{
  "model": "image colorization model",
  "dataset": "made-up ball-and-stick molecule models",
  "train_examples": 48750,
  "color_jitter": 0.1,
  "channel_attention": "se",
  "beta2": 0.999,
  "steps": 17000,
  "epochs": 44.6,
  "final_lr_fraction": 0.01,
  "weight_decay": 0.03
}
Rows from block 2, named by matrix and row number. Each number is 128 + 24 x the weight over its row's rms, rounded and kept within 0 to 255. All counts start at 0. After the name is the row's rms in percent of the matrix's.
# fc2: squeeze-excite expand (model.blocks.2.att.fc2.weight, 80x10), inputs 0-9
fc2.0 101 [119 146 178 125 144  98 117 102 115 101]
fc2.1 146 [138 126 128 141 191 142 143 155 141 144]
fc2.2 137 [119 164 175 140 143 115 156 136 104 113]
fc2.3 085 [140 141  68 154 150 108 123 143 133 134]
fc2.4 078 [150 120 138 123  77 118 166 110 121 106]
fc2.5 086 [ 88 104  85 114 164 134 134 136 131 115]
fc2.6 116 [138 135  97 138 188 135 105 119 122 114]
fc2.7 055 [108  88  89 145 140 107 120 128  95 113]
fc2.8 079 [141 155 108  91  82 127 147 123 117 150]
fc2.9 062 [116 116  96 150  92 162 133 122 142  92]
fc2.10 058 [158 136 155 121 104 131  82 142 130 162]
fc2.11 058 [112 157 114  78 125 161 128 152 123 143]
fc2.12 098 [123 104  62 127 127 113 140 142 121 143]
fc2.13 051 [122 124 102 130 128 115 180 141 164 154]
fc2.14 075 [147 118  70 151 120 157 141 128 122 145]
fc2.15 081 [172 163 116 114 103 153 140 136 156 138]
fc2.16 048 [129 121 143 135 138 152 150  78 151 164]
fc2.17 142 [132 119  84 130 175 111 147 112 103 127]
fc2.18 073 [135 132 140  99  72 147 128 124 132  93]
fc2.19 091 [103 135 119 105  89  95 124 104 161 137]
fc2.20 140 [110 117  94 179 118 121 157 128 126 105]
fc2.21 074 [122 116 123 103 147 134 148  78  99  99]
fc2.22 137 [136 125 140 116  75  84 132 117 107 140]
fc2.23 106 [121 122  99 134 155 104  81 140 141  97]
fc2.24 084 [135 117 164 147 139  76 108 141 134 104]
fc2.25 102 [101 107  85 140 131 119 167 112 155 120]
fc2.26 107 [130 152 176 146 169 128 146 126 123 152]
fc2.27 078 [125 130 133  61 111 134 134 119 103 140]
fc2.28 110 [145 152 148 120  72  98 133 143 115 133]
fc2.29 096 [141  95  79 115 130 128 128 167 145 139]
fc2.30 087 [132 150 143 128 108 172 124 142 174 108]
fc2.31 145 [135 126  60 128 132 108 143 148 122 127]
fc2.32 113 [ 97 127 155 155 180 125 119 125 153 128]
fc2.33 100 [ 93 118 123 138 107 141 183 134 152 135]
fc2.34 058 [162 153 145 109  89 127 104 154 150 119]
fc2.35 061 [135 116  79 142 113 127 124 146 139 176]
fc2.36 100 [131 161 112 137 152  82 144 126 161 109]
fc2.37 129 [108 115 133 150  90 170 118 103 154 128]
fc2.38 104 [106 106 105 109  72 139 144 134 143 115]
fc2.39 143 [134 120 164 142 180 145 106 111 121 144]
fc2.40 106 [149 136 185  98 110 112 148 134 138 125]
fc2.41 128 [125 151  94 141  75 106 106 133 138 134]
fc2.42 086 [129 119 115 112 145  77 108 140 154 161]
fc2.43 077 [109 128 157 136  85 130 147 100 132 167]
fc2.44 075 [159 159 116 144  90  91 121 149 127 123]
fc2.45 058 [109 150 121  83 139 118 116 111 170 150]
fc2.46 105 [155 100 116 125 160 121  95 109 161 150]
fc2.47 167 [132 144 122 149  69  91 118 122 120 133]
fc2.48 170 [148 108  67 140 106 113 120 135 145 130]
fc2.49 102 [139  83  93 102 111 106 104 142 126 115]
fc2.50 108 [117 144 162 113 113  79 122 147 124 160]
fc2.51 088 [170 134 136 135 134 145 153 133 126  75]
fc2.52 123 [125 130  64 104 106 125 129 129 112 146]
fc2.53 090 [141 111  77 132 115 160 123 142  93 118]
fc2.54 102 [124 147 171 127 117  82 150 133 155 122]
fc2.55 058 [110  90 133 108  84 105 154 122 133 108]
fc2.56 051 [103 156 108 116 115 153  98 113  98 158]
fc2.57 099 [122 144 173 114 135 102 108 163 154 145]
fc2.58 069 [160  84 153 106 144 107 128 154 132 144]
fc2.59 112 [108 108 141  93 105  86 126 100 108 135]
fc2.60 109 [131 126 137 137  94  74 129 139 135  91]
fc2.61 091 [150 109 109 124 134 126 158 164 161 163]
fc2.62 077 [152 136 150 149 128 132 140  74  96 135]
fc2.63 091 [135 111 137 102 116  87 132 178 128 109]
fc2.64 132 [131 130 182 167 155 141 130 132 116 144]
fc2.65 072 [137 147 150 151 132 151 142  70 143 133]
fc2.66 087 [136 166 145  84 117 131 122  98 147 153]
fc2.67 123 [139 131 106 150 179 156 132 148 156 116]
fc2.68 097 [ 97 122  91 111 158  97 134  96 114 124]
fc2.69 083 [114 142  93 143 109  85 147 108 100 113]
fc2.70 063 [116  96 106 152 130 134 121  92 106  87]
fc2.71 117 [152 103  82 133 142 124 105 119 167 120]
fc2.72 101 [164 146 137 129  76 140 153 114 146 138]
fc2.73 100 [143 165  97 147 119 100  96 123 126 159]
fc2.74 092 [111 104 159 145 127 108  81 139 120 157]
fc2.75 089 [ 96 116  97 130 173 107 101 127 127 148]
fc2.76 061 [157 141 126 118 178 163 106 138 124 147]
fc2.77 124 [118 140 167 122 174  97 132 109 106 130]
fc2.78 058 [110 145 180  99 123 122 105 142 125 156]
fc2.79 145 [ 96 131 126 141 178 152 113 140 107 103]